From a checkpoint of a small self-supervised image encoder.
Model: 2.99M parameters, 32-pixel images, activation silu, widths [32, 64, 128].
Rows from block 8, named by matrix and row number. Rows with one number belong to one channel. Each number is 200 + 30 x the weight over its row's rms, rounded and kept within 0 to 999. All counts start at 0. After the name is the row's rms in percent of the matrix's.
# convs0: expand pointwise conv (model.blocks.8.convs.0.weight, 384x64x1x1), inputs 0-63
# convs1: depthwise 3x3 conv, stride 2 (model.blocks.8.convs.1.weight, 384x1x3x3, trained with AdamW), a 3x3 kernel
# convs2: project pointwise conv (model.blocks.8.convs.2.weight, 128x384x1x1, transposed), outputs 0-127
convs0.330,103,190,169,221,218,232,195,159,193,221,223,168,246,220,182,193,236,205,180,143,212,194,180,155,222,192,266,168,137,199,236,204,193,193,263,238,243,251,216,173,176,218,206,210,240,162,173,223,198,231,216,159,186,179,142,264,217,227,178,201,188,214,214,210,208
convs1.330,089,200,205,202,227,249,238,223,246,230
convs2.330,102,202,192,174,215,191,213,193,155,151,210,165,215,174,224,180,256,167,213,210,192,186,194,207,206,171,205,253,259,182,203,206,175,157,195,245,165,171,194,203,125,203,282,181,151,215,203,255,227,180,226,233,230,232,218,187,153,233,212,152,173,215,180,163,159,210,185,239,222,218,153,212,177,206,190,161,211,160,203,239,147,204,234,201,164,174,186,182,194,160,170,220,177,214,172,243,157,201,183,250,214,210,191,219,158,176,135,140,194,183,232,202,139,179,188,199,232,174,163,239,162,214,181,173,212,204,172,225,201
convs0.331,099,176,187,233,203,253,196,157,183,164,222,190,229,214,201,274,255,235,218,161,163,255,203,217,175,157,212,221,207,192,203,200,249,199,198,198,172,218,194,176,227,255,190,185,257,217,217,201,278,175,218,203,177,199,256,252,210,191,191,214,218,207,192,244,184
convs1.331,102,229,199,157,225,200,142,209,201,163
convs2.331,091,148,210,210,136,201,183,209,175,201,193,202,206,165,213,225,144,162,177,222,219,237,139,217,178,225,222,207,217,212,201,193,167,180,200,243,242,215,182,248,199,176,182,186,204,178,172,147,144,248,206,200,183,159,231,129,208,184,113,201,162,172,171,211,203,248,214,212,185,211,244,176,209,201,237,208,211,253,211,227,159,168,197,201,240,219,211,198,233,175,216,158,187,201,209,170,203,219,223,154,178,136,201,127,184,155,183,221,165,209,222,204,191,197,212,258,231,203,144,208,161,218,206,259,191,189,194,221,246
convs0.332,097,170,243,197,209,229,191,238,209,168,211,161,172,169,177,159,225,226,218,197,269,158,246,182,235,255,192,245,227,181,221,223,186,149,215,201,203,218,229,215,134,243,231,201,210,199,224,202,192,240,146,201,210,232,166,194,169,197,218,175,250,228,206,167,235
convs1.332,105,154,177,159,163,164,182,186,178,190
convs2.332,098,162,196,214,161,256,222,247,193,163,190,225,215,143,170,179,184,204,240,200,127,161,192,230,216,221,193,163,143,207,137,247,171,225,199,138,165,171,280,163,167,218,204,248,185,218,164,192,223,202,170,197,215,212,226,235,228,184,201,171,239,229,185,183,204,182,241,196,212,201,228,227,179,190,156,175,204,195,212,207,195,258,200,160,203,263,182,181,183,203,244,208,219,209,199,175,221,199,178,203,276,149,213,175,230,191,249,136,204,184,179,176,200,196,199,186,217,199,182,246,219,220,218,157,159,177,243,203,205
convs0.335,096,197,206,223,203,195,178,220,136,148,223,176,219,229,240,164,181,206,189,168,187,275,210,189,163,179,173,139,188,168,200,162,227,190,210,239,189,243,215,173,247,248,192,156,227,142,201,220,200,240,203,184,172,192,201,127,174,186,160,195,192,212,225,197,204
convs1.335,092,197,203,196,222,253,230,229,247,229
convs2.335,098,203,231,245,129,187,176,242,204,195,240,191,197,173,227,256,226,227,158,167,213,198,251,182,216,178,218,213,184,232,169,212,196,229,259,152,210,208,228,232,225,200,191,177,167,240,184,191,217,252,199,157,190,184,193,213,168,267,179,206,177,198,201,170,242,153,167,189,174,176,223,175,164,180,264,193,227,246,202,143,249,191,245,245,226,206,193,177,210,268,184,176,196,244,173,241,197,207,216,233,210,195,231,233,200,204,221,174,198,272,218,205,236,219,205,187,154,228,238,240,195,230,214,256,196,222,196,239,190
convs0.337,097,219,161,216,209,219,234,230,234,165,261,223,177,209,224,156,187,229,236,168,164,179,177,191,259,180,195,232,168,165,226,228,191,248,185,197,213,259,191,231,182,220,209,210,242,234,189,150,245,247,197,176,181,224,163,194,195,199,148,220,189,190,171,220,260
convs1.337,104,199,215,220,212,244,247,211,238,241
convs2.337,096,166,248,182,195,239,185,185,199,159,273,234,277,220,217,248,167,221,197,192,174,229,185,214,254,247,187,228,212,223,234,181,188,180,207,205,193,147,167,230,209,199,229,200,272,222,188,226,207,205,231,204,197,163,191,172,246,238,234,199,197,219,207,233,206,237,169,222,230,172,140,206,171,182,183,196,194,224,239,153,188,227,205,185,249,158,149,174,213,150,236,183,229,208,228,167,190,208,141,186,230,218,199,212,241,188,222,162,188,205,176,222,164,203,232,190,226,207,184,135,222,202,245,118,202,217,195,166,204
convs0.338,096,190,214,147,189,233,151,227,194,156,201,210,144,230,284,218,194,208,218,175,239,199,219,265,196,170,164,221,155,218,190,172,192,191,195,193,213,158,208,226,205,204,252,166,218,178,239,197,221,203,245,197,185,182,145,192,218,200,153,186,201,246,195,148,232
convs1.338,113,159,149,167,175,178,189,217,221,228
convs2.338,081,223,204,210,222,234,200,258,253,199,206,186,153,229,183,147,219,200,191,178,156,171,159,182,241,175,199,135,211,234,210,219,191,170,221,167,180,227,201,209,246,200,220,238,205,195,195,157,204,143,208,192,209,257,187,208,216,235,194,220,185,202,162,187,189,188,168,208,193,184,265,218,227,115,213,196,182,199,222,189,205,203,225,134,228,213,201,181,235,222,202,172,217,203,167,183,244,269,286,189,182,170,147,198,212,206,227,182,233,169,232,148,160,187,246,167,222,222,184,219,182,185,192,207,169,162,267,216,218
convs0.340,097,181,213,165,192,172,214,169,220,168,189,207,133,151,258,161,220,213,218,171,123,208,177,227,236,182,157,228,200,240,173,205,259,208,213,223,241,174,207,221,182,229,159,174,201,220,188,192,170,190,188,172,166,258,235,211,249,202,169,233,214,201,171,212,208
convs1.340,091,219,245,230,213,247,248,196,204,212
convs2.340,107,149,204,256,236,153,165,259,208,202,202,213,212,180,234,198,223,213,198,146,200,224,177,215,199,245,212,188,195,188,215,221,118,199,158,178,197,158,236,208,206,201,125,194,227,178,133,190,203,206,175,187,157,205,224,192,249,201,167,217,207,233,227,228,199,212,188,218,250,242,191,126,187,226,226,194,180,159,211,173,111,219,168,195,211,200,196,202,247,203,217,204,206,196,206,246,171,172,251,178,265,207,202,197,177,192,184,200,159,208,177,198,205,233,147,192,185,196,228,241,252,190,235,144,179,217,192,166,173
convs0.341,104,165,232,203,181,204,211,191,236,193,219,201,232,202,205,205,192,209,220,233,196,223,195,226,160,219,127,221,188,187,191,257,142,246,230,178,253,207,175,221,221,178,188,203,215,181,233,267,161,182,192,184,127,242,165,182,174,155,169,210,233,184,213,153,239
convs1.341,095,204,232,239,169,205,228,149,168,211
convs2.341,074,234,205,254,229,165,214,215,211,160,193,181,195,239,236,181,143,213,152,218,200,209,187,294,204,174,230,192,151,176,192,198,215,261,207,210,178,196,227,231,222,187,192,199,157,170,209,217,226,246,207,233,169,189,210,129,190,163,229,278,156,248,204,214,202,170,239,217,170,191,196,237,184,193,212,237,206,222,203,238,148,175,204,251,246,191,137,233,221,193,178,207,169,170,222,219,207,203,197,195,186,189,182,193,195,157,264,244,205,231,181,200,159,205,213,188,214,226,204,187,192,158,150,233,202,129,220,184,217
convs0.342,102,218,201,140,165,203,242,178,189,204,182,160,196,187,218,204,204,180,217,196,197,236,221,229,243,207,193,207,211,147,195,203,212,171,207,225,267,170,222,161,176,212,178,195,282,162,216,132,147,156,208,237,185,195,160,211,135,166,221,207,240,214,207,187,215
convs1.342,109,166,147,150,202,212,205,217,232,212
convs2.342,077,198,196,180,214,247,214,251,142,261,168,229,232,162,117,199,200,177,173,213,238,219,168,168,224,189,208,170,203,221,191,245,269,205,185,206,196,175,189,180,138,177,213,175,189,188,166,160,198,205,222,177,186,197,255,150,252,271,185,203,186,235,205,179,166,165,251,160,153,149,210,236,175,210,230,175,205,201,215,212,255,176,198,173,204,220,164,182,243,162,209,213,253,188,192,192,209,218,217,235,195,174,174,215,199,152,210,201,205,177,165,156,166,175,191,212,200,217,256,239,224,219,203,255,184,180,217,196,228
convs0.343,123,258,182,169,148,180,156,229,192,225,154,195,194,200,260,194,226,169,221,185,208,184,243,178,208,244,257,231,185,209,200,218,219,157,221,223,252,175,267,231,221,197,217,205,237,249,172,221,191,172,210,209,156,174,167,182,161,168,175,203,175,180,227,188,225
convs1.343,105,215,245,226,221,250,237,213,219,220
convs2.343,136,240,186,232,171,182,182,171,190,231,188,185,189,250,183,205,213,240,230,215,146,171,179,227,201,193,186,159,192,192,236,214,211,203,186,210,166,180,212,93,208,213,221,193,222,201,180,161,221,241,178,191,217,174,200,244,254,241,224,181,149,196,177,223,188,192,249,132,147,152,222,207,222,195,226,208,182,233,204,167,177,117,231,185,182,244,211,257,216,247,261,174,232,193,200,229,221,155,203,208,189,197,183,234,198,173,224,221,181,243,185,136,166,179,169,215,228,225,181,226,194,235,206,209,205,167,239,181,235
convs0.344,111,205,129,184,203,210,231,232,259,220,159,202,222,185,197,221,184,204,196,216,180,200,265,172,197,157,212,211,193,164,253,202,181,224,167,157,198,157,198,161,152,238,238,148,184,196,235,171,225,190,177,161,224,216,206,213,219,176,171,262,183,231,203,205,255
convs1.344,093,222,214,210,234,238,232,232,242,231
convs2.344,121,192,195,234,231,228,205,216,194,190,192,155,180,195,225,115,155,193,199,234,147,189,248,211,242,223,209,246,191,178,232,218,262,212,209,198,213,174,220,128,190,206,224,202,181,178,176,189,219,137,166,163,186,177,166,252,224,189,162,197,186,193,176,169,225,146,191,237,152,208,168,240,198,156,264,155,186,191,192,148,179,188,205,192,221,181,186,218,170,231,194,203,196,150,234,170,229,182,210,189,180,229,194,201,200,187,175,168,175,210,124,180,188,218,157,179,172,189,238,233,160,155,187,220,227,193,230,166,266
convs0.345,107,223,198,209,188,136,162,223,197,192,187,155,213,218,217,214,223,190,174,212,230,177,245,214,195,211,170,216,191,156,213,192,177,219,176,109,198,268,172,181,207,217,208,154,206,185,236,201,269,193,165,249,156,244,216,265,218,208,202,203,172,200,232,182,208
convs1.345,093,185,158,162,177,167,160,192,172,177
convs2.345,096,231,187,234,165,202,186,200,227,233,158,185,182,193,235,184,247,216,202,189,224,119,221,226,232,229,172,177,143,243,168,266,207,157,190,216,213,213,158,194,169,243,168,200,193,199,155,243,178,184,216,178,164,191,210,205,177,218,181,141,236,191,172,195,244,233,211,229,183,261,208,202,230,196,158,118,191,210,202,185,173,182,179,242,261,189,147,263,177,210,215,215,146,168,246,239,165,173,179,169,183,201,184,181,225,183,200,200,218,225,228,206,220,173,165,210,186,193,232,223,194,189,178,136,154,209,180,197,183
convs0.346,104,236,223,242,238,234,202,203,242,258,165,131,173,231,225,204,176,211,187,225,214,189,171,225,173,168,214,193,176,150,235,218,187,227,223,157,183,169,205,185,197,246,183,191,192,177,187,214,221,136,211,159,174,212,156,174,149,210,208,149,181,222,204,254,233
convs1.346,092,226,236,231,228,248,237,218,217,211
convs2.346,130,217,191,220,205,194,221,219,208,260,208,196,192,195,193,217,170,195,188,212,173,193,278,170,179,195,150,224,193,237,192,181,182,163,161,159,168,186,182,180,150,141,177,213,157,143,195,163,195,172,257,188,213,192,207,170,179,181,183,228,200,170,241,247,225,170,199,246,149,215,228,168,239,214,183,224,157,187,157,201,193,194,198,147,192,192,223,99,204,183,237,193,252,177,246,161,224,215,217,191,244,188,204,136,197,205,213,167,196,235,151,195,236,210,184,201,234,183,174,183,197,244,217,220,242,192,263,162,198
convs0.347,101,190,234,199,169,206,244,200,253,190,160,181,224,217,199,216,161,175,233,191,246,222,200,261,180,213,195,183,234,190,150,188,216,150,180,228,177,151,219,219,167,214,183,231,241,208,244,241,251,202,188,168,233,258,206,202,142,260,184,193,226,225,201,225,203
convs1.347,096,219,226,220,223,246,230,218,241,232
convs2.347,113,257,198,163,212,218,196,176,210,265,217,240,192,254,233,216,199,211,220,191,218,199,246,222,226,192,167,157,228,182,208,174,166,147,194,234,192,198,191,172,163,168,186,165,189,248,195,260,167,224,233,185,241,200,168,143,143,220,186,201,220,151,199,140,192,188,205,208,197,191,139,197,142,187,206,146,212,167,257,201,184,221,256,244,134,203,211,183,224,226,142,220,175,239,224,235,163,236,160,201,214,201,184,190,214,230,205,213,209,229,233,199,158,235,192,199,228,223,183,207,247,195,210,197,211,161,226,173,245
convs0.348,089,217,173,266,241,226,218,168,193,232,227,157,163,213,268,223,221,210,236,201,216,194,181,269,188,165,219,176,133,198,183,194,199,203,231,173,209,180,187,173,194,218,190,179,221,179,222,217,168,148,219,183,160,245,194,213,164,247,220,170,178,263,193,183,213
convs1.348,103,169,175,208,204,225,236,229,253,228
convs2.348,080,165,150,181,224,163,221,240,199,230,200,236,219,182,186,188,169,208,216,224,179,188,235,147,229,209,169,163,179,192,211,173,194,201,148,183,203,234,186,215,196,137,197,184,198,185,180,169,211,189,162,173,214,190,184,193,156,205,200,155,180,184,234,180,176,211,191,230,240,170,191,223,228,207,245,233,194,200,152,155,189,159,236,144,242,183,182,150,195,224,184,214,182,198,271,214,216,203,215,255,181,208,219,136,221,223,278,168,232,189,213,201,226,184,187,147,212,166,139,221,192,248,172,186,165,115,215,234,156
convs0.349,099,168,171,200,171,149,217,181,157,175,277,179,241,171,176,210,162,156,270,244,217,167,227,185,244,166,198,244,217,215,187,204,219,189,235,163,203,216,180,169,216,212,167,151,233,195,274,176,189,236,203,158,196,177,209,221,194,200,202,210,213,211,210,187,222
convs1.349,097,197,222,212,185,245,255,205,234,233
convs2.349,091,239,173,198,190,244,189,147,236,176,145,200,215,254,166,222,196,201,205,158,168,271,199,178,155,194,231,188,160,127,206,133,208,190,226,163,176,218,247,183,232,173,218,226,223,226,201,168,214,224,188,197,215,219,239,241,196,160,178,206,212,196,174,200,241,216,217,191,241,185,206,225,189,140,187,228,228,208,220,211,211,281,201,177,213,168,194,223,218,231,159,179,226,209,233,187,223,257,171,189,250,198,206,198,181,165,267,174,182,198,222,254,183,205,203,200,200,197,239,172,229,210,203,178,269,167,145,173,217
convs0.350,091,211,226,212,153,197,192,199,170,200,167,175,127,207,267,213,172,225,207,165,255,158,135,252,190,190,182,173,161,194,182,181,189,152,165,182,190,188,209,216,168,187,175,176,224,210,228,200,212,185,228,157,211,197,189,196,194,249,148,175,216,252,154,215,237
convs1.350,091,216,230,218,229,246,233,219,241,223
convs2.350,091,177,159,173,208,192,231,217,247,173,203,187,175,189,235,225,177,195,172,208,240,159,190,216,211,161,185,172,181,183,143,197,194,192,181,210,179,226,135,177,201,148,168,249,198,229,199,173,238,196,233,201,189,251,171,234,229,173,171,251,272,207,145,192,144,206,228,231,236,195,233,199,243,181,219,170,173,213,216,157,219,200,208,177,179,196,149,211,231,178,173,168,239,140,223,173,254,198,196,183,106,192,187,146,245,213,262,181,219,213,220,217,198,209,161,160,193,206,222,228,221,204,244,215,211,208,201,168,187
convs0.351,092,234,212,162,178,233,146,186,147,192,192,206,237,191,221,214,270,203,154,142,170,180,229,204,221,176,202,230,245,153,197,161,253,177,236,233,203,188,177,189,216,179,157,178,186,185,212,180,239,233,223,209,213,208,181,156,191,248,219,228,202,186,244,218,249
convs1.351,094,198,204,216,211,251,237,219,246,235
convs2.351,105,205,245,208,169,217,177,211,218,259,203,176,194,186,199,192,197,145,186,275,283,195,216,184,210,201,256,224,178,215,223,176,232,220,259,185,224,171,216,230,231,209,225,194,239,206,220,203,210,223,201,176,213,184,255,269,237,229,200,208,188,239,112,210,244,227,216,208,208,182,241,169,156,218,205,202,225,159,224,223,230,236,211,217,198,156,230,206,204,179,183,166,210,257,190,226,186,214,214,215,190,161,224,256,164,230,181,150,179,172,149,196,196,170,189,245,182,233,188,237,152,211,198,195,164,228,182,225,152
convs0.352,095,266,160,209,172,177,187,220,207,187,199,177,202,220,190,192,198,215,243,238,191,181,152,155,220,202,199,224,154,266,200,204,194,240,260,187,167,221,205,201,239,183,249,234,243,224,230,153,198,191,154,214,255,193,173,218,200,213,176,263,242,220,190,234,191
convs1.352,091,213,237,219,214,253,232,206,238,228
convs2.352,096,194,177,193,218,175,195,196,229,226,234,215,183,219,260,211,284,207,201,201,228,228,225,231,215,199,177,207,238,219,169,209,209,169,161,203,194,239,217,170,242,195,173,249,204,194,216,182,184,230,245,178,243,125,210,184,207,176,155,200,201,256,161,194,132,200,180,181,211,249,219,224,215,150,202,241,189,215,216,147,184,203,223,222,205,187,154,199,134,185,183,158,190,160,168,208,248,218,224,235,185,269,195,184,161,164,169,219,236,211,193,203,198,170,212,177,254,238,191,174,193,217,140,215,182,207,217,218,123
convs0.353,085,223,143,206,193,204,203,187,237,190,265,225,162,172,183,205,157,181,255,159,192,163,169,220,213,196,208,204,190,183,194,253,184,239,206,127,219,241,227,191,218,223,154,215,239,184,211,196,220,212,211,201,208,215,155,185,221,166,111,170,173,192,209,240,216
convs1.353,098,177,170,181,162,176,161,171,170,168
convs2.353,136,207,156,164,209,205,205,183,172,221,154,171,161,173,228,210,172,230,239,188,183,170,231,241,141,195,234,153,172,172,207,212,230,207,210,142,163,244,161,181,233,244,224,188,158,189,205,158,172,183,206,182,213,224,182,192,167,120,220,199,165,182,183,197,238,207,155,169,240,224,217,143,149,224,245,204,173,161,202,247,222,189,156,225,180,185,234,286,198,161,209,190,151,219,193,222,176,186,217,145,254,190,174,187,179,209,239,205,211,134,208,215,228,157,211,203,211,188,195,207,191,201,200,241,183,216,219,165,188
convs0.354,102,177,179,228,215,174,192,138,208,217,215,184,239,187,149,254,196,168,190,181,200,176,226,137,206,236,246,183,214,164,191,201,191,186,265,218,177,221,163,178,179,232,254,154,241,174,233,169,136,261,206,205,189,199,195,225,180,171,216,184,156,201,205,213,194
convs1.354,093,190,183,184,162,154,159,185,165,172
convs2.354,108,212,126,214,178,169,218,306,198,224,210,208,178,192,239,179,187,177,174,217,184,196,204,203,277,202,161,201,191,183,232,219,230,182,191,213,211,236,145,152,177,243,236,137,240,193,211,164,168,170,240,230,191,213,192,175,234,247,175,225,183,234,184,258,207,224,180,221,209,223,232,176,192,195,181,204,184,192,209,195,243,187,205,195,224,219,245,177,151,258,205,208,194,156,209,199,174,148,214,219,261,182,192,174,232,211,220,207,218,190,216,170,121,191,236,261,180,176,200,209,242,194,188,180,177,186,236,170,178
convs0.355,115,220,162,270,168,245,220,191,209,189,205,290,158,232,189,246,171,152,202,181,212,213,163,184,199,198,228,215,204,217,152,230,238,205,230,226,201,130,193,192,192,194,171,191,147,191,208,229,183,249,169,157,206,210,200,167,190,229,181,203,189,201,186,251,214
convs1.355,093,212,221,214,222,246,244,221,232,236
convs2.355,106,172,235,150,226,231,211,187,200,175,212,197,213,167,187,212,198,164,205,192,224,193,195,211,195,201,224,254,157,206,191,135,234,173,228,204,176,164,234,187,170,238,158,240,195,238,169,248,187,195,173,175,170,253,233,203,175,163,192,220,186,253,215,219,203,181,174,163,157,219,237,253,203,207,181,227,238,198,278,180,184,216,193,188,177,253,181,230,157,197,206,204,165,170,264,251,213,186,219,246,208,203,141,168,192,235,171,186,208,152,239,235,164,217,221,216,223,197,188,251,163,173,170,203,249,175,263,194,242
convs0.356,103,186,236,223,141,200,242,170,145,216,215,177,202,201,230,198,141,192,196,260,210,211,176,198,223,140,212,180,173,229,191,150,201,200,212,256,240,206,171,155,201,234,209,180,252,247,198,184,176,229,199,197,221,219,229,229,225,190,171,185,258,226,203,218,256
convs1.356,094,202,216,221,210,239,242,215,252,233
convs2.356,104,193,201,203,197,200,157,216,223,202,153,175,221,213,202,199,194,233,205,183,143,208,195,198,213,224,205,230,260,184,169,178,158,199,212,128,224,207,183,238,179,187,168,204,154,211,208,189,188,211,184,179,250,152,167,210,229,171,224,207,236,233,164,246,190,184,214,221,204,187,243,189,215,200,139,210,111,176,232,227,247,276,259,205,193,201,246,206,214,252,187,222,190,237,190,195,227,180,229,156,139,232,250,183,199,229,148,206,234,207,223,165,215,176,188,185,223,200,177,179,246,160,218,248,147,200,224,212,155
convs0.358,106,274,224,206,145,171,190,206,199,198,155,240,195,184,161,161,170,209,146,144,158,177,186,205,177,238,250,182,190,197,204,212,194,211,193,205,203,181,203,220,223,200,232,215,201,141,210,242,191,233,126,205,218,220,187,209,213,203,181,203,240,167,206,117,203
convs1.358,121,202,171,174,188,166,158,190,154,164
convs2.358,113,161,234,172,192,134,200,249,219,209,197,152,176,261,140,177,206,213,236,192,161,234,200,167,224,188,206,203,193,191,168,202,236,240,218,215,209,193,250,188,174,208,139,273,231,191,215,222,203,221,198,227,211,198,159,187,217,213,257,171,235,241,146,200,224,163,151,203,217,183,183,232,212,207,231,158,182,140,159,220,184,197,229,155,165,199,209,203,176,209,206,209,247,254,198,222,238,198,155,220,236,268,193,208,168,235,205,154,199,248,200,244,208,209,185,181,233,196,156,217,209,214,231,241,184,181,156,180,229
convs0.359,103,233,153,180,226,168,195,220,241,206,236,184,215,174,258,188,184,192,210,201,158,232,168,222,187,211,194,242,241,195,240,199,212,232,219,210,205,164,124,143,259,197,217,190,202,162,218,195,165,193,212,202,237,139,210,230,212,232,173,243,242,202,172,248,180
convs1.359,115,187,164,161,184,156,162,181,173,179
convs2.359,113,192,236,228,227,176,210,178,193,225,269,199,260,173,186,203,208,238,193,261,214,208,220,212,198,174,221,208,208,159,235,255,154,199,224,237,241,174,190,212,168,214,198,198,170,189,131,189,211,160,206,192,214,201,173,198,136,143,171,264,211,143,211,197,204,209,236,169,219,213,213,169,195,158,210,138,181,186,211,241,224,207,177,141,188,169,173,196,200,187,182,198,262,176,196,175,171,232,245,235,211,199,218,182,192,198,174,203,202,215,188,215,226,215,211,203,170,274,215,224,214,274,204,200,189,128,228,193,136
convs0.360,117,195,175,156,180,206,175,191,165,203,243,132,178,222,220,210,220,173,175,171,170,192,209,133,234,201,197,262,191,195,211,272,176,184,230,237,240,163,216,231,189,246,222,157,233,163,248,206,184,198,189,184,212,167,197,154,178,219,224,222,203,187,192,245,235
convs1.360,100,224,244,219,223,252,236,206,214,221
convs2.360,111,156,228,205,207,211,210,207,233,191,202,237,255,236,203,249,244,268,182,229,196,134,209,189,218,167,248,220,149,190,230,187,216,232,178,163,195,217,167,196,249,227,219,223,182,172,221,185,213,234,145,211,192,163,252,206,216,245,155,149,209,208,228,134,185,257,191,202,208,251,213,229,201,186,143,141,192,224,215,200,162,222,196,218,202,154,201,218,228,215,179,198,244,180,144,183,186,223,212,191,192,169,181,205,231,229,133,239,169,199,210,224,209,158,218,216,154,210,171,216,168,192,175,232,203,211,183,138,213
convs0.361,116,260,211,207,211,250,157,197,236,177,190,232,233,220,214,167,218,208,204,259,201,243,212,201,127,177,194,159,181,214,179,239,211,192,194,209,194,254,160,179,172,267,180,179,202,175,194,206,212,247,212,165,170,197,227,188,166,172,173,154,222,216,241,147,207
convs1.361,100,205,218,219,239,251,219,222,245,219
convs2.361,127,165,194,200,162,253,197,208,142,208,216,224,180,198,179,245,207,188,202,248,189,213,219,182,184,181,181,181,194,150,221,245,209,238,177,204,199,245,179,162,167,196,210,223,210,262,152,205,260,106,175,207,203,228,201,173,163,178,193,170,179,158,200,228,300,213,183,193,172,177,191,203,219,249,164,194,219,184,229,168,228,191,243,203,225,232,228,168,214,260,206,196,207,215,212,221,175,207,253,199,184,220,214,232,221,171,233,236,144,225,184,219,251,189,146,217,169,188,224,216,236,235,217,231,191,197,214,259,190
convs0.363,094,172,198,215,207,190,216,235,207,173,250,223,187,207,184,181,228,201,184,172,237,184,243,136,160,206,185,159,211,232,167,170,208,195,214,232,164,239,183,192,219,194,240,254,165,183,207,175,199,140,212,161,230,222,108,190,175,249,155,200,195,170,223,169,202
convs1.363,100,151,159,184,197,172,173,204,240,226
convs2.363,078,231,189,205,216,226,205,192,213,209,211,200,152,230,230,187,258,200,231,185,195,225,183,185,206,175,233,218,185,179,149,228,174,230,226,229,187,199,235,180,141,208,170,182,220,187,185,211,228,163,178,198,150,204,180,217,163,210,180,159,214,190,180,269,200,170,192,173,178,180,197,190,239,236,148,196,194,260,231,241,174,174,244,199,237,248,192,257,239,183,237,284,247,194,143,190,202,197,172,212,203,198,202,158,146,244,219,215,218,189,223,219,254,222,253,125,214,191,185,198,214,238,154,168,194,212,189,166,249
convs0.364,103,160,183,168,177,202,188,257,217,186,217,188,156,187,253,195,174,206,205,208,143,178,169,207,177,146,197,198,182,168,173,233,159,207,184,229,176,146,202,230,210,205,155,204,150,235,218,179,184,241,191,207,138,237,176,166,218,212,195,160,232,272,188,163,187
convs1.364,106,206,171,163,238,201,140,216,209,178
convs2.364,078,247,208,185,190,196,230,182,192,235,176,183,248,195,217,187,154,192,223,217,249,200,214,161,187,165,232,188,196,192,162,143,216,255,188,178,162,196,172,230,214,201,219,242,208,161,213,202,219,191,171,271,230,216,185,192,209,245,175,239,240,202,176,173,205,179,182,200,228,235,183,186,198,248,194,144,198,190,215,175,190,182,249,143,189,184,194,169,197,195,204,130,226,225,255,127,186,205,197,197,210,212,273,164,255,223,193,205,239,173,198,233,210,166,221,187,186,241,275,178,192,265,183,230,212,243,254,211,205
convs0.366,088,237,252,255,167,196,210,184,173,236,232,153,206,212,198,203,220,224,223,198,188,148,224,262,186,220,236,191,217,150,178,171,197,197,225,171,178,216,167,252,201,173,199,224,228,139,268,177,216,171,179,178,171,205,180,220,187,232,222,155,183,262,215,210,208
convs1.366,090,198,194,202,222,256,233,224,246,225
convs2.366,079,179,217,226,194,192,195,160,128,211,237,187,244,222,217,191,200,164,214,159,185,191,218,203,169,235,196,201,228,189,183,193,210,155,207,211,156,172,211,214,205,128,174,276,133,188,209,131,209,220,204,241,188,209,134,191,190,192,193,213,149,207,273,136,137,201,171,225,216,141,193,205,209,151,241,193,241,184,215,168,178,207,226,201,217,166,210,161,189,191,127,239,180,198,218,198,211,176,170,201,225,235,226,170,200,199,226,194,193,213,192,187,227,237,135,193,214,167,205,193,204,214,134,207,200,165,210,185,224
convs0.367,097,230,242,177,214,197,216,152,266,153,173,222,177,208,260,192,185,194,167,179,224,186,201,228,257,217,245,239,155,154,172,239,181,190,173,194,221,242,193,123,208,207,239,159,184,201,186,240,182,205,194,219,245,222,197,187,216,177,192,207,226,239,206,167,211
convs1.367,110,201,173,174,188,161,158,200,160,159
convs2.367,115,221,201,153,160,210,142,196,159,207,214,180,226,191,216,248,179,215,223,220,191,151,280,222,217,174,212,226,157,231,165,150,220,269,216,223,190,197,204,173,236,211,228,203,166,145,187,179,205,236,178,211,256,172,181,186,220,128,179,180,200,228,218,191,155,239,211,194,234,150,216,228,198,221,257,214,173,179,223,217,208,204,234,211,153,225,243,213,186,225,162,123,233,188,187,197,221,153,191,187,212,254,186,149,168,179,210,163,175,209,140,211,193,229,205,221,201,246,190,191,198,178,212,194,187,181,194,152,234
convs0.369,102,174,242,183,181,240,177,237,216,206,164,189,207,227,199,248,241,183,217,216,263,190,253,195,185,193,239,222,179,226,166,215,201,178,225,152,165,255,170,237,177,228,191,191,190,194,192,251,212,223,135,210,230,230,209,196,231,219,208,246,155,175,211,266,216
convs1.369,114,163,154,189,162,159,194,168,184,195
convs2.369,095,210,194,225,182,178,212,176,210,119,212,205,142,188,225,160,158,225,231,173,252,176,229,199,147,193,211,183,208,229,190,207,133,164,228,187,237,218,196,150,242,211,201,211,171,188,209,201,183,171,184,205,194,212,284,208,205,193,236,179,183,221,246,203,254,220,125,224,247,212,140,212,190,175,151,248,231,180,192,190,180,198,211,168,223,136,243,198,179,235,203,184,200,218,187,184,176,226,219,213,170,207,199,208,190,246,218,154,221,202,195,169,238,222,200,208,197,202,176,235,279,252,173,203,199,171,213,209,143
convs0.370,095,209,160,223,207,183,186,116,221,219,247,207,216,249,220,213,223,212,209,209,228,221,200,271,217,190,217,194,214,212,177,199,158,200,204,242,188,208,197,224,237,145,275,208,164,162,199,200,249,156,213,184,213,198,181,208,156,200,170,221,210,175,215,123,200
convs1.370,094,218,195,164,232,250,204,220,241,230
convs2.370,073,228,177,223,215,202,181,181,238,169,178,204,194,219,259,194,190,218,274,229,226,201,215,177,207,190,225,170,256,193,206,225,171,194,164,201,217,199,232,143,167,195,227,190,212,154,217,142,194,217,270,216,157,139,187,177,200,186,205,188,206,154,241,193,216,240,213,180,237,249,221,253,222,205,228,163,219,219,200,216,186,291,197,216,221,185,231,216,204,170,190,171,203,208,178,181,205,148,183,162,184,156,244,166,184,204,179,184,222,188,206,121,197,195,239,188,228,164,146,209,219,192,269,195,236,218,241,240,214